A small audio captioner, trained from scratch: 4.84M parameters, encoder layers 8.
Rows from block 2 of the audio encoder of a small audio captioner, named by matrix and row number. Rows with one number belong to one neuron. Each number is 50 + 12 x the weight over its row's rms, rounded and kept within 0 to 99. All counts start at 0. After the name is the row's rms in percent of the matrix's.
After each neuron's rows are labels from the 100 clips, of 14976, where the neuron reaches its highest value: "strongest on" is what is common among them. Only what is clearly more common there than usual is listed. The data: struck, bounced, scraped and rolled objects made by modal synthesis.
# fc1: MLP up (encoder.blocks.2.mlp.fc1.weight, 768x192), inputs 0-191
# fc2: MLP down (encoder.blocks.2.mlp.fc2.weight, 192x768, transposed), outputs 0-191

fc1.573 141:22 47 39 54 28 46 40 58 42 34 48 60 69 65 52 39 40 47 68 51 51 49 60 62 55 49 63 53 49 62 47 49 53 52 61 65 61 68 44 49 49 51 38 44 82 63 70 62 44 49 62 66 35 47 46 60 50 40 56 46 41 51 65 43 72 38 36 52 62 37 62 48 74 47 48 69 53 46 70 25 44 53 53 51 48 57 36 39 43 29 34 49 57 42 32 46 39 27 49 46 52 42 43 61 58 53 59 28 41 47 53 39 31 34 55 60 28 51 49 49 51 70 62 32 43 67 51 43 33 49 51 45 60 60 48 58 70 55 63 79 56 42 25 58 52 30 63 45 51 49 57 25 49 34 41 30 36 62 49 51 45 60 62 35 55 41 90 46 41 49 42 72 66 65 46 45 22 61 48 43 49 44 42 45 57 61 62 63 57 37 61 42
fc2.573 142:50 46 52 39 31 64 76 55 48 55 30 61 25 49 62 39 39 50 45 56 57 61 35 56 31 40 58 65 51 52 47 45 36 39 41 52 44 56 61 51 60 47 49 55 42 46 40 41 62 48 41 45 45 46 47 50 58 72 45 56 45 51 52 86 53 52 46 64 36 75 39 62 59 65 52 52 07 43 45 71 46 73 39 45 50 74 48 37 53 39 33 53 61 47 62 47 46 34 42 39 58 53 42 45 52 65 48 60 28 41 33 47 55 32 58 63 52 33 33 53 33 74 51 63 44 57 53 37 57 48 65 37 48 50 67 50 42 40 69 60 68 69 66 45 39 61 53 70 43 59 38 69 25 37 45 51 62 49 62 71 43 56 47 34 38 61 35 60 54 49 48 67 31 52 52 35 30 44 51 55 52 66 34 68 56 65 58 43 45 65 21 44
strongest on: striker: soft; membrane

fc1.475 100:56 63 62 59 60 52 45 55 60 32 33 64 38 39 36 77 51 61 55 36 42 58 23 49 50 44 41 45 29 36 43 70 51 57 33 47 51 72 46 43 64 50 55 53 44 33 47 46 49 41 57 30 57 51 59 41 57 60 45 73 69 31 45 30 60 50 55 53 52 21 56 48 43 51 50 28 43 73 44 47 41 38 58 49 45 43 48 61 48 33 39 39 40 68 49 56 59 56 75 43 42 40 43 53 53 50 67 36 48 37 62 65 59 43 45 21 61 32 62 47 46 36 59 37 61 53 38 55 45 37 67 50 50 46 70 47 54 48 62 44 50 66 31 47 70 46 35 49 58 38 61 40 66 49 66 48 34 43 60 65 58 59 46 53 67 73 51 58 69 38 45 57 60 36 33 41 71 44 63 37 48 28 69 82 31 47 45 49 74 63 37 34
fc2.475 095:63 35 51 42 49 50 57 53 53 55 60 49 36 49 42 57 52 55 49 35 32 46 42 54 58 37 40 56 36 80 50 45 45 46 63 54 71 57 63 73 43 41 48 41 55 68 35 54 25 35 44 61 43 45 57 57 50 39 46 67 53 51 61 58 57 58 37 70 37 55 54 68 44 46 69 67 56 48 59 53 26 52 53 56 31 49 56 44 64 59 52 48 56 56 68 65 57 51 72 71 49 31 45 22 29 18 30 53 45 62 52 56 43 58 47 46 58 57 17 39 67 36 52 42 57 55 32 35 65 62 52 59 60 38 34 59 45 39 47 57 22 75 49 58 71 52 59 41 47 34 33 42 53 55 58 54 43 68 31 51 29 37 50 47 42 49 48 39 40 59 55 53 40 55 43 78 40 74 51 30 48 33 52 73 57 58 50 70 54 55 28 49
strongest on: bar; medium

fc1.361 078:66 48 64 40 64 38 51 30 50 33 47 61 77 58 49 55 61 21 79 63 58 54 57 56 31 56 32 57 21 69 58 42 57 59 44 52 47 48 45 19 45 46 49 60 47 67 49 52 57 46 48 39 47 57 45 35 57 36 64 47 62 46 60 62 46 55 44 52 68 31 52 38 61 68 69 55 40 54 61 28 66 58 44 49 62 49 45 68 24 44 53 62 35 44 49 33 66 40 61 62 50 54 65 57 59 54 44 50 45 65 54 40 45 39 31 42 73 36 41 52 27 50 63 68 49 53 61 47 51 35 32 53 57 53 41 41 55 34 43 43 29 72 57 49 38 48 38 55 60 54 64 45 79 47 47 59 55 42 62 42 46 61 30 46 56 35 61 60 55 48 38 37 59 47 44 60 72 36 27 47 44 23 57 39 49 72 43 56 40 26 63 51
fc2.361 074:38 33 35 66 40 50 55 47 29 47 53 49 49 50 66 70 47 34 55 22 46 68 36 38 44 48 52 64 55 41 66 42 26 53 44 71 40 71 61 44 35 61 40 53 48 52 57 48 44 38 34 41 55 64 58 52 56 58 59 23 45 72 32 62 50 55 60 43 44 50 52 45 49 66 47 61 68 64 52 52 24 57 59 37 26 56 37 34 43 35 44 39 51 52 60 52 34 69 37 60 33 63 50 54 28 62 51 50 50 60 47 56 45 59 54 45 32 41 56 39 62 35 62 33 61 69 50 46 61 65 38 58 49 46 57 50 85 75 64 63 42 61 43 40 40 56 43 44 42 60 23 61 42 55 59 58 33 35 53 67 42 33 67 30 60 48 65 38 57 52 55 41 50 65 45 65 57 73 69 38 43 61 58 21 48 53 55 34 53 55 40 60
strongest on: string; medium

fc1.509 139:62 56 52 49 53 38 59 55 68 23 52 42 26 69 63 56 36 79 64 33 53 65 52 48 45 53 41 68 39 48 30 66 40 37 71 31 70 46 51 45 61 59 42 63 54 60 56 62 38 26 55 45 60 39 33 56 35 36 40 47 69 49 45 49 59 58 34 69 45 54 50 54 65 48 41 34 62 65 38 23 48 63 61 56 46 72 38 56 55 43 56 38 51 38 79 56 43 60 41 45 59 50 49 78 54 46 49 49 57 41 43 36 40 46 38 47 39 59 56 54 39 52 50 45 45 52 61 54 61 51 52 37 51 61 49 71 41 33 70 57 45 50 61 35 67 42 48 46 46 59 21 79 42 36 36 53 42 58 46 76 30 65 55 63 36 57 28 44 32 60 28 48 42 35 47 38 45 55 47 58 54 58 54 35 67 58 69 44 37 33 59 43
fc2.509 145:49 66 62 47 52 35 29 54 26 44 73 61 54 48 54 30 45 42 54 47 34 69 72 39 38 45 48 30 55 52 36 52 32 34 43 75 38 62 59 65 75 48 45 37 60 61 47 48 48 21 32 69 52 47 53 40 31 49 52 59 34 61 65 50 50 40 55 55 49 36 46 66 53 47 53 49 29 56 31 46 46 47 59 54 53 84 46 37 38 47 47 53 67 53 60 47 46 71 43 34 29 45 54 59 57 38 49 34 24 53 70 30 72 54 49 40 50 65 61 37 50 47 67 52 45 66 75 63 42 45 51 50 54 63 52 57 55 81 48 58 35 66 36 39 41 38 58 46 44 39 44 60 54 66 61 42 61 50 41 51 54 44 36 35 61 57 54 57 61 46 49 49 45 60 69 62 27 51 57 45 48 60 61 29 68 66 44 63 41 41 68 31
strongest on: string; large

fc1.185 042:63 53 43 49 44 59 59 59 53 30 62 84 42 75 36 63 40 46 33 49 49 50 48 49 73 46 39 56 40 49 40 75 45 53 62 54 40 75 68 49 61 47 57 53 52 59 61 53 62 60 38 49 54 43 35 53 52 56 44 51 35 61 47 24 44 48 50 50 40 58 53 51 64 29 72 34 56 43 65 49 38 28 40 28 54 33 36 49 46 53 46 36 33 55 42 68 72 77 22 43 66 48 51 38 46 46 31 52 58 70 35 51 51 48 76 51 47 36 36 64 46 63 42 57 57 50 63 51 58 56 48 51 40 67 38 46 77 26 32 33 60 44 54 32 45 42 42 42 37 50 72 58 61 42 54 59 49 54 49 63 50 42 53 46 50 53 56 49 66 58 58 28 52 43 53 59 63 28 33 69 50 40 74 62 56 35 40 54 75 49 44 28
fc2.185 037:50 66 47 53 53 48 58 46 25 42 58 32 52 37 50 50 60 46 66 57 47 66 47 64 42 66 60 48 61 31 40 47 75 47 50 51 50 58 37 57 56 34 35 40 53 47 54 50 39 49 51 48 47 50 56 48 44 59 41 58 47 38 43 50 34 43 58 62 50 56 48 50 49 64 79 44 42 55 44 45 51 59 40 38 21 65 76 51 60 62 45 59 66 29 73 49 39 56 69 49 20 37 43 67 38 35 57 79 66 43 57 53 48 25 35 38 44 73 66 65 39 36 54 41 63 53 46 63 53 41 41 44 44 60 43 44 45 46 51 34 47 75 43 74 51 64 59 61 69 78 42 39 48 53 41 24 53 55 38 27 59 39 39 62 51 58 43 41 28 68 30 57 39 40 57 28 37 52 51 57 52 57 36 52 51 52 58 44 56 57 39 89
strongest on: shape: closed tube; mains hum

fc1.528 117:70 43 53 61 38 49 60 40 40 38 45 55 81 59 76 44 53 25 70 62 55 52 75 43 60 58 40 70 48 51 71 46 48 52 42 49 43 59 52 35 44 49 49 73 54 72 47 43 45 39 43 48 78 51 54 45 57 43 54 45 57 46 55 43 46 49 57 58 49 20 43 33 63 77 47 36 33 60 63 54 41 45 52 36 47 72 30 42 52 50 35 60 42 38 32 45 48 58 46 72 75 56 53 66 37 42 24 42 69 56 52 61 54 50 39 57 65 51 28 66 48 40 63 52 75 66 50 46 40 40 49 56 63 56 36 61 42 31 38 67 50 53 26 42 29 54 48 69 57 40 40 64 40 46 50 65 50 23 51 41 56 47 37 50 67 55 27 55 64 47 30 45 44 47 36 66 71 53 55 47 47 46 56 38 48 47 43 39 34 43 56 36
fc2.528 109:64 56 30 41 63 67 42 50 40 33 57 57 49 46 64 51 49 58 56 27 60 60 52 51 49 58 36 40 48 43 46 36 51 63 44 58 37 71 48 53 59 63 30 54 51 45 44 37 48 54 53 50 57 67 24 37 66 41 55 45 33 53 68 60 45 68 32 32 22 45 35 36 35 40 63 51 43 55 25 76 46 31 42 38 68 49 43 55 35 39 42 47 54 51 35 54 30 65 36 55 28 63 59 51 34 49 52 36 49 58 56 78 45 50 59 25 42 50 57 64 45 33 70 45 43 28 45 55 67 67 37 53 37 44 41 61 64 76 68 58 54 43 43 44 57 52 65 53 58 71 38 41 63 54 50 64 52 46 70 67 33 58 43 42 54 49 50 58 56 42 46 41 61 67 44 56 53 66 38 55 67 43 81 24 52 57 36 35 65 54 53 59
strongest on: string; medium

fc1.463 167:62 45 71 47 33 29 50 61 61 31 54 54 52 63 69 46 55 69 40 50 51 59 50 52 38 53 47 45 51 41 57 54 50 27 75 48 68 48 51 42 68 65 51 54 77 45 47 48 52 50 50 41 46 43 34 49 45 44 50 61 50 53 35 40 54 67 30 58 41 50 39 35 62 62 25 30 72 67 40 45 31 56 49 51 54 54 54 55 35 28 76 49 43 49 69 60 61 79 49 52 55 43 41 77 61 43 31 58 31 37 41 41 51 55 34 43 40 54 47 59 30 54 52 41 62 53 59 44 51 34 55 38 61 78 47 69 50 43 57 53 56 60 70 30 44 24 41 75 39 40 39 67 43 75 45 49 23 56 32 70 52 68 51 38 47 63 39 45 37 41 32 65 52 52 47 32 40 57 61 64 52 58 47 56 57 64 36 44 51 41 45 36
fc2.463 171:45 52 57 48 66 51 45 67 40 40 56 45 30 45 76 25 33 42 63 55 34 72 74 38 61 53 42 50 66 50 44 49 33 32 49 59 64 46 52 46 60 55 33 46 58 54 38 41 52 51 63 48 71 54 36 40 41 45 48 58 38 75 65 46 37 31 42 58 43 33 45 66 35 48 46 45 55 75 19 49 36 51 57 33 58 62 60 66 34 34 62 54 41 67 61 52 38 79 55 51 44 40 71 65 31 53 35 45 50 23 53 42 68 66 66 33 41 51 44 60 45 43 51 37 49 40 61 48 71 43 41 54 57 38 66 66 72 48 49 50 41 82 43 37 67 43 60 47 42 56 41 51 72 57 49 42 43 36 53 39 58 48 42 44 55 50 38 35 46 60 47 67 33 47 70 68 35 64 63 54 45 53 56 25 61 48 43 48 46 55 55 49
strongest on: string; large

fc1.548 093:48 32 50 52 62 47 19 67 61 48 32 56 60 51 43 52 66 57 48 50 81 65 51 56 50 57 44 60 64 42 49 34 72 46 40 71 36 52 57 67 55 62 35 38 57 43 42 38 33 45 47 41 63 46 55 46 41 45 45 16 39 56 43 51 52 65 53 42 55 30 68 47 31 22 40 48 42 56 46 46 48 54 47 57 50 64 48 71 49 63 58 47 71 55 21 55 44 73 49 55 46 50 36 53 45 47 54 46 47 53 63 50 51 40 34 53 71 43 63 70 81 49 39 38 61 37 55 48 40 23 36 56 49 32 47 57 57 53 71 44 57 39 50 55 36 44 43 59 63 43 58 56 75 42 19 71 39 70 37 39 46 42 42 61 48 48 55 41 62 44 39 62 60 52 39 65 68 26 45 50 42 24 73 54 51 51 52 45 44 66 66 50
fc2.548 083:68 48 23 45 60 54 37 30 41 63 74 65 43 51 67 61 41 54 44 43 56 42 77 43 56 71 61 55 20 48 44 50 46 33 48 50 37 25 53 48 37 43 55 50 50 34 48 58 47 33 52 54 50 52 51 63 55 54 67 45 35 42 51 70 50 98 75 55 71 56 48 73 70 63 44 53 54 38 34 48 33 57 56 36 75 44 45 50 49 47 51 47 40 48 57 60 64 53 54 33 59 56 55 44 56 36 39 61 56 29 44 44 49 40 47 36 38 30 39 46 51 40 64 80 48 54 51 39 60 38 58 60 50 16 27 72 36 53 43 56 48 45 40 44 49 55 65 49 65 39 47 65 58 54 47 38 56 47 63 45 51 32 35 54 50 52 35 46 50 62 75 63 39 61 60 51 63 50 55 52 60 36 55 40 54 58 51 57 42 38 27 40
strongest on: string; small

fc1.690 067:60 33 38 50 34 41 53 31 50 46 61 50 69 53 42 44 41 54 57 49 64 59 72 44 64 66 30 49 43 54 60 38 58 33 49 75 42 48 56 23 46 59 53 77 35 83 56 56 43 65 60 35 47 57 30 65 51 61 58 38 54 59 67 41 61 48 36 46 44 29 50 52 46 56 28 45 31 63 65 41 50 39 48 53 24 82 41 64 38 54 75 42 34 64 50 36 62 66 46 64 60 62 47 58 45 55 41 58 59 58 52 76 58 47 37 36 43 53 41 62 53 57 57 46 49 69 59 46 37 50 33 65 47 49 28 54 59 30 36 54 26 44 48 57 41 55 41 49 64 47 47 64 57 49 54 52 52 39 47 62 34 53 22 69 56 68 43 38 56 41 41 75 51 48 40 61 48 55 50 46 53 39 43 27 38 61 39 48 44 65 68 39
fc2.690 065:78 31 31 42 48 53 48 49 31 36 64 59 58 42 59 63 42 37 59 32 59 51 45 48 39 60 46 42 53 47 54 54 61 65 51 59 53 51 42 34 44 50 30 58 69 61 48 54 50 33 53 49 42 49 50 48 46 38 39 31 72 55 61 62 60 70 46 47 46 63 62 34 52 62 71 42 59 76 34 58 22 44 47 48 57 35 44 46 67 40 23 26 37 51 34 48 29 50 53 54 54 56 76 64 32 47 53 66 61 53 59 54 66 63 65 58 46 44 31 19 61 23 81 32 57 64 65 56 60 63 49 47 29 55 65 35 49 70 42 39 47 54 47 65 38 57 43 42 45 64 31 54 46 61 56 54 44 51 39 49 30 47 35 26 57 50 63 60 56 53 43 71 58 52 42 59 43 60 62 49 67 56 56 31 51 35 47 60 44 49 39 54
strongest on: string; medium

fc1.709 078:46 40 66 45 64 59 55 56 64 34 29 64 45 44 36 37 49 70 39 50 52 43 32 56 60 63 35 43 40 45 58 37 46 48 56 35 52 78 54 54 52 24 49 47 79 40 40 63 65 29 46 36 15 40 25 71 51 50 48 42 53 59 31 55 58 58 44 55 51 27 67 71 35 58 49 53 64 44 38 51 36 51 44 65 39 35 39 63 42 48 56 37 45 63 54 52 48 41 47 46 35 50 51 47 66 29 49 57 60 45 61 46 50 51 45 60 45 35 65 56 40 41 63 33 67 46 27 53 47 37 37 38 44 77 26 74 56 49 64 28 59 44 61 40 55 39 50 56 74 70 55 44 53 54 65 49 50 48 57 48 53 38 71 59 60 60 51 31 54 47 72 32 61 67 50 45 51 50 58 58 53 63 41 53 47 51 39 83 65 37 48 60
fc2.709 077:63 28 67 54 51 33 35 25 33 67 68 52 57 52 57 49 43 40 46 47 45 71 50 36 49 48 32 74 49 58 57 52 62 25 59 44 36 57 46 34 55 53 55 53 45 76 73 44 39 39 42 58 54 51 87 50 39 55 52 44 66 45 38 41 58 48 42 60 59 47 63 63 66 57 50 35 62 53 54 34 34 54 41 32 64 59 58 36 57 74 36 40 60 35 60 48 61 54 31 47 43 29 47 40 25 53 44 39 45 57 52 57 33 39 58 36 64 53 28 43 53 67 53 41 70 49 37 72 55 66 56 59 55 60 42 44 57 45 62 83 31 48 57 44 65 58 56 41 34 59 48 58 45 41 51 66 33 41 58 45 28 48 48 68 37 55 49 56 33 45 52 76 35 41 56 59 50 45 29 45 32 54 44 58 61 44 46 39 45 54 75 45
strongest on: large; clipping; text has "clipped"

fc1.753 130:65 43 58 45 32 54 49 53 59 63 40 49 48 47 51 48 52 26 41 51 62 54 37 45 54 56 43 28 53 44 31 49 66 76 42 48 48 70 66 43 56 26 61 46 56 42 49 74 50 52 42 43 40 48 57 47 47 91 58 49 53 68 44 51 43 48 39 34 42 52 46 48 57 39 56 61 53 65 71 35 47 50 33 50 23 61 32 62 76 59 66 59 54 54 37 63 32 76 53 52 59 32 73 28 48 51 55 54 37 55 41 39 46 45 41 53 45 48 38 49 54 58 31 62 76 36 50 45 75 58 47 44 52 56 41 50 46 50 52 58 44 30 50 44 80 57 62 26 47 58 63 32 54 59 65 33 69 37 44 60 54 68 60 51 53 41 44 33 63 36 39 47 44 51 46 77 47 41 38 43 68 49 60 62 29 39 41 53 25 46 34 57
fc2.753 146:29 42 45 67 64 39 44 42 52 58 43 43 50 42 40 10 37 69 55 51 45 53 57 75 54 46 45 49 41 40 39 60 48 54 27 49 31 72 46 79 58 62 61 56 42 45 63 57 57 42 44 26 55 58 46 40 61 55 63 55 49 50 68 16 51 41 67 45 67 50 48 54 46 32 66 47 40 40 47 56 28 50 59 43 40 76 45 44 53 42 57 30 45 47 46 43 55 42 59 57 47 45 49 40 37 80 44 40 48 50 55 29 40 12 46 43 46 62 58 55 44 84 60 66 33 80 65 49 56 26 39 41 52 57 53 57 48 37 41 39 59 39 55 58 39 44 60 36 48 42 52 50 68 50 62 72 57 42 51 44 54 51 48 58 72 67 52 59 45 42 49 67 43 42 62 43 70 39 39 65 49 39 58 58 58 42 67 44 46 42 51 60
strongest on: large; muffled (low-pass)

fc1.636 063:42 50 44 54 44 42 62 35 43 41 34 47 58 38 66 55 38 40 26 51 44 44 29 67 39 40 55 52 35 44 56 50 29 39 38 51 64 51 56 18 25 43 27 63 52 69 35 57 60 54 67 43 46 43 60 61 43 62 63 40 49 37 51 55 35 51 53 47 68 57 48 51 44 54 56 40 60 36 67 41 44 57 61 62 52 70 43 49 45 59 62 53 64 35 34 71 33 54 54 51 41 47 46 49 53 47 62 70 49 65 45 45 43 57 42 47 30 58 53 68 49 39 41 66 59 71 51 42 37 47 52 47 46 58 44 31 39 17 78 75 61 41 45 70 47 25 47 29 60 65 38 58 53 66 68 73 63 70 39 46 52 79 40 48 47 63 51 50 62 58 56 55 28 69 53 76 47 51 38 52 53 31 55 49 39 62 50 45 47 36 54 69
fc2.636 059:70 80 37 61 54 42 26 43 59 50 44 61 67 47 50 48 72 67 44 32 44 87 31 29 58 32 49 23 40 54 31 58 49 52 44 49 44 54 47 33 48 54 69 56 55 54 48 49 46 55 26 40 40 48 43 44 66 46 34 50 53 28 29 43 56 48 43 33 41 64 76 40 52 37 59 52 41 64 60 80 53 57 43 55 39 38 52 57 48 32 55 40 43 46 56 42 47 48 55 55 38 56 43 56 42 59 25 40 54 19 61 61 52 62 56 48 59 71 56 41 30 49 65 55 56 46 61 66 69 57 37 28 59 39 61 69 53 53 46 40 72 46 52 48 55 63 57 40 46 46 47 58 48 34 35 51 43 39 39 51 56 35 72 53 56 28 66 59 44 51 70 49 68 45 49 30 52 36 67 62 35 59 35 49 62 40 49 61 51 61 47 54
strongest on: large; ring

fc1.583 127:50 51 60 48 56 41 35 60 63 38 65 54 55 31 39 59 42 36 41 45 38 50 57 52 35 65 73 39 44 57 80 21 38 41 48 52 40 63 39 47 58 42 61 37 43 64 52 51 44 52 40 74 61 53 62 41 52 46 63 55 47 66 40 38 58 62 42 52 31 59 57 35 42 56 34 64 46 39 51 31 50 64 71 52 30 61 47 40 49 54 42 53 55 66 64 46 58 35 37 30 54 77 42 65 40 68 40 52 40 47 69 39 59 52 70 38 51 43 47 45 61 57 56 47 56 48 33 53 39 54 54 45 61 57 54 28 63 50 68 60 66 43 47 47 60 46 60 46 77 65 59 48 47 62 23 50 43 44 51 45 38 77 62 24 20 39 56 49 45 63 65 50 51 53 20 47 21 36 35 39 35 45 50 36 75 63 42 47 63 57 54 52
fc2.583 124:84 60 43 46 58 61 32 49 44 54 28 53 60 45 47 41 87 47 53 48 50 40 43 39 55 57 48 54 36 63 66 47 47 44 65 40 46 67 46 27 47 54 63 58 52 38 14 43 47 35 24 57 64 64 62 39 54 48 37 65 52 41 60 47 40 52 35 74 72 59 51 54 26 42 67 54 25 43 58 58 48 49 53 41 55 67 63 31 39 45 65 67 19 65 72 44 63 58 57 49 31 54 45 52 61 48 38 41 72 53 52 40 27 40 42 56 43 33 42 44 43 43 36 29 43 27 54 45 53 49 52 73 46 68 44 54 44 37 49 60 69 57 67 52 66 47 51 68 78 51 49 64 35 57 51 62 61 60 40 53 43 52 65 50 39 43 38 35 60 53 50 37 41 38 53 42 58 42 36 48 70 56 44 50 62 44 48 55 40 56 54 55
strongest on: striker: soft; membrane

fc1.163 092:59 68 40 58 38 43 60 58 44 42 32 39 50 51 55 62 53 59 34 37 63 62 54 49 54 40 64 43 49 29 71 62 37 51 24 64 50 42 45 68 51 50 48 29 29 43 30 59 26 40 54 49 31 59 54 60 52 45 47 48 59 30 56 39 62 54 61 50 46 44 44 41 46 70 46 45 49 40 55 62 49 54 53 48 43 49 51 52 47 37 52 60 81 41 37 53 42 68 52 52 50 57 31 44 32 49 79 53 47 47 73 56 58 66 45 79 48 28 35 38 66 60 59 32 51 68 47 34 70 41 80 44 64 48 48 41 40 36 43 42 36 53 49 37 45 34 58 52 46 49 77 51 36 38 64 40 61 72 51 33 57 46 51 67 56 79 53 64 55 67 55 42 33 54 44 38 58 39 39 69 51 69 33 32 39 42 41 33 71 64 56 43
fc2.163 097:38 50 40 48 50 44 52 53 62 47 40 29 42 65 82 55 49 40 70 59 61 49 38 57 46 33 69 33 42 54 43 30 57 52 55 59 42 51 51 67 32 62 45 37 56 45 41 56 45 84 46 55 42 45 25 30 49 51 55 60 83 58 43 52 61 47 54 50 52 52 66 53 51 49 48 62 60 46 51 49 31 46 39 41 58 42 67 45 38 50 47 56 40 23 52 41 45 46 68 58 54 33 51 48 40 45 47 67 72 58 48 47 62 37 42 51 62 60 43 68 56 41 54 40 55 51 57 47 47 50 74 34 53 46 65 56 59 45 57 51 37 46 40 54 53 60 49 50 36 64 49 47 65 43 42 42 13 63 25 51 99 48 67 33 52 61 38 39 32 60 70 49 45 28 62 63 47 74 35 40 51 61 40 26 59 32 64 50 46 42 47 48
strongest on: striker: soft; steel-like damping

fc1.304 048:66 67 37 54 54 44 41 39 43 57 43 74 46 29 61 48 56 59 44 46 60 55 57 46 64 52 45 49 57 59 76 86 33 57 35 63 20 49 40 50 56 57 31 48 31 39 45 71 68 60 42 25 40 46 45 58 67 43 32 47 27 34 22 46 31 66 54 58 59 56 45 45 54 50 42 38 45 49 67 31 56 54 52 49 41 53 50 25 42 51 55 72 56 47 54 51 69 63 56 28 36 38 51 42 44 58 45 37 48 42 51 54 61 48 37 55 52 45 35 63 60 46 38 45 48 50 67 46 34 27 60 55 46 48 61 25 46 50 31 70 42 53 42 38 48 56 37 43 60 54 53 56 49 45 59 39 56 60 46 59 43 53 59 32 77 79 60 61 68 47 49 62 64 46 53 50 46 37 49 65 39 52 48 69 32 63 35 77 64 67 50 64
fc2.304 047:49 52 58 40 56 56 58 45 57 74 46 44 63 40 47 61 36 43 53 49 56 48 31 41 48 52 75 46 51 56 40 40 55 74 65 77 37 56 38 57 58 54 51 59 51 47 61 35 34 62 32 50 55 44 56 63 24 70 54 57 69 54 38 57 71 50 43 78 52 49 75 53 39 57 43 43 51 30 24 60 38 55 37 34 52 62 56 60 39 47 38 55 53 52 23 40 49 51 48 57 47 44 35 54 52 56 54 60 59 53 42 60 26 43 26 26 50 47 30 50 72 39 55 47 48 48 61 39 68 61 66 42 46 46 50 57 32 31 61 51 69 45 63 64 47 60 63 44 49 54 20 40 33 61 55 52 22 56 55 26 76 58 53 62 45 29 53 55 44 38 48 57 48 48 29 48 67 69 51 64 41 50 64 27 59 51 52 66 42 30 40 58
strongest on: striker: soft; large

fc1.551 067:51 46 43 40 36 50 64 58 39 50 58 59 61 38 32 22 30 32 55 51 69 37 56 58 42 48 42 41 43 48 49 65 54 52 47 50 42 42 45 67 32 23 65 59 38 62 45 69 42 42 35 71 67 55 38 50 53 60 52 43 61 57 58 61 54 38 50 49 66 38 14 33 40 67 42 30 45 24 37 56 52 61 35 38 58 37 55 62 78 50 51 57 46 43 53 64 50 57 46 43 53 83 66 56 27 43 64 62 59 57 79 67 55 57 49 34 48 63 52 42 32 48 56 58 45 46 44 54 52 49 61 56 43 51 66 66 43 35 43 46 50 29 53 38 42 47 58 32 42 62 58 41 71 37 66 47 45 57 50 50 61 55 56 73 83 32 54 38 63 66 50 45 52 25 53 58 28 38 39 50 37 63 59 46 56 48 45 60 45 47 40 63
fc2.551 074:53 58 39 59 68 21 46 61 47 51 50 55 75 38 46 52 53 65 38 60 44 68 62 47 39 30 41 46 46 33 49 34 46 44 55 38 49 56 28 41 40 58 03 52 37 41 31 46 43 32 49 41 41 40 56 53 44 60 57 25 52 37 54 34 36 71 54 48 41 47 54 44 34 53 39 54 52 53 36 57 61 54 61 73 39 43 55 37 48 55 47 54 56 49 47 58 45 50 47 69 64 49 48 46 43 54 27 50 58 73 44 64 69 44 50 54 38 49 62 43 45 44 71 64 48 49 46 60 49 26 36 35 42 56 34 41 43 46 37 54 21 73 65 60 61 56 62 49 52 23 62 30 54 67 48 48 77 52 56 43 46 41 50 58 54 64 45 61 40 47 57 42 76 83 61 66 44 64 66 49 62 69 59 57 58 61 61 59 51 61 49 35
strongest on: large; clipping; text has "clipped"

fc1.8 067:55 34 51 72 34 32 58 55 64 64 61 56 52 59 22 61 29 54 36 57 85 51 46 55 75 56 66 32 47 38 56 55 56 65 67 53 34 73 53 56 45 34 55 44 47 42 34 45 52 47 35 44 65 41 50 45 52 31 40 47 48 52 38 60 52 68 49 61 61 40 32 56 50 45 46 51 71 46 43 30 48 56 49 39 53 56 51 55 33 51 52 62 52 36 70 57 54 49 51 40 50 59 57 40 58 74 59 73 50 53 59 60 32 34 53 40 58 71 70 54 60 53 41 40 38 38 44 51 18 54 79 59 51 70 62 48 36 42 28 51 47 39 50 45 51 35 45 52 55 41 48 76 46 53 36 56 50 34 60 31 43 57 38 67 41 41 51 29 39 44 54 35 47 73 46 58 50 44 55 59 52 40 69 50 64 32 34 24 76 39 43 54
fc2.8 058:50 68 24 59 70 39 53 40 53 61 55 63 44 72 43 52 76 79 40 40 34 58 39 26 64 43 35 57 43 67 65 51 59 64 72 33 54 31 58 36 75 54 24 67 34 39 29 59 45 41 55 42 53 40 52 58 43 54 66 65 51 77 57 48 49 68 66 72 51 29 60 48 34 49 36 32 43 49 52 50 52 42 49 52 29 50 52 46 54 45 47 61 45 65 60 48 42 42 46 40 34 48 40 43 44 26 46 48 57 72 64 58 51 56 52 71 46 40 33 56 38 43 48 41 39 35 43 38 57 39 47 48 67 50 60 48 68 50 63 35 45 47 59 59 45 53 64 53 76 33 45 54 52 49 56 42 64 52 31 53 47 61 56 45 22 80 46 68 58 57 49 57 48 38 49 57 31 45 49 22 55 66 39 32 53 47 60 50 58 45 45 46
strongest on: bar; large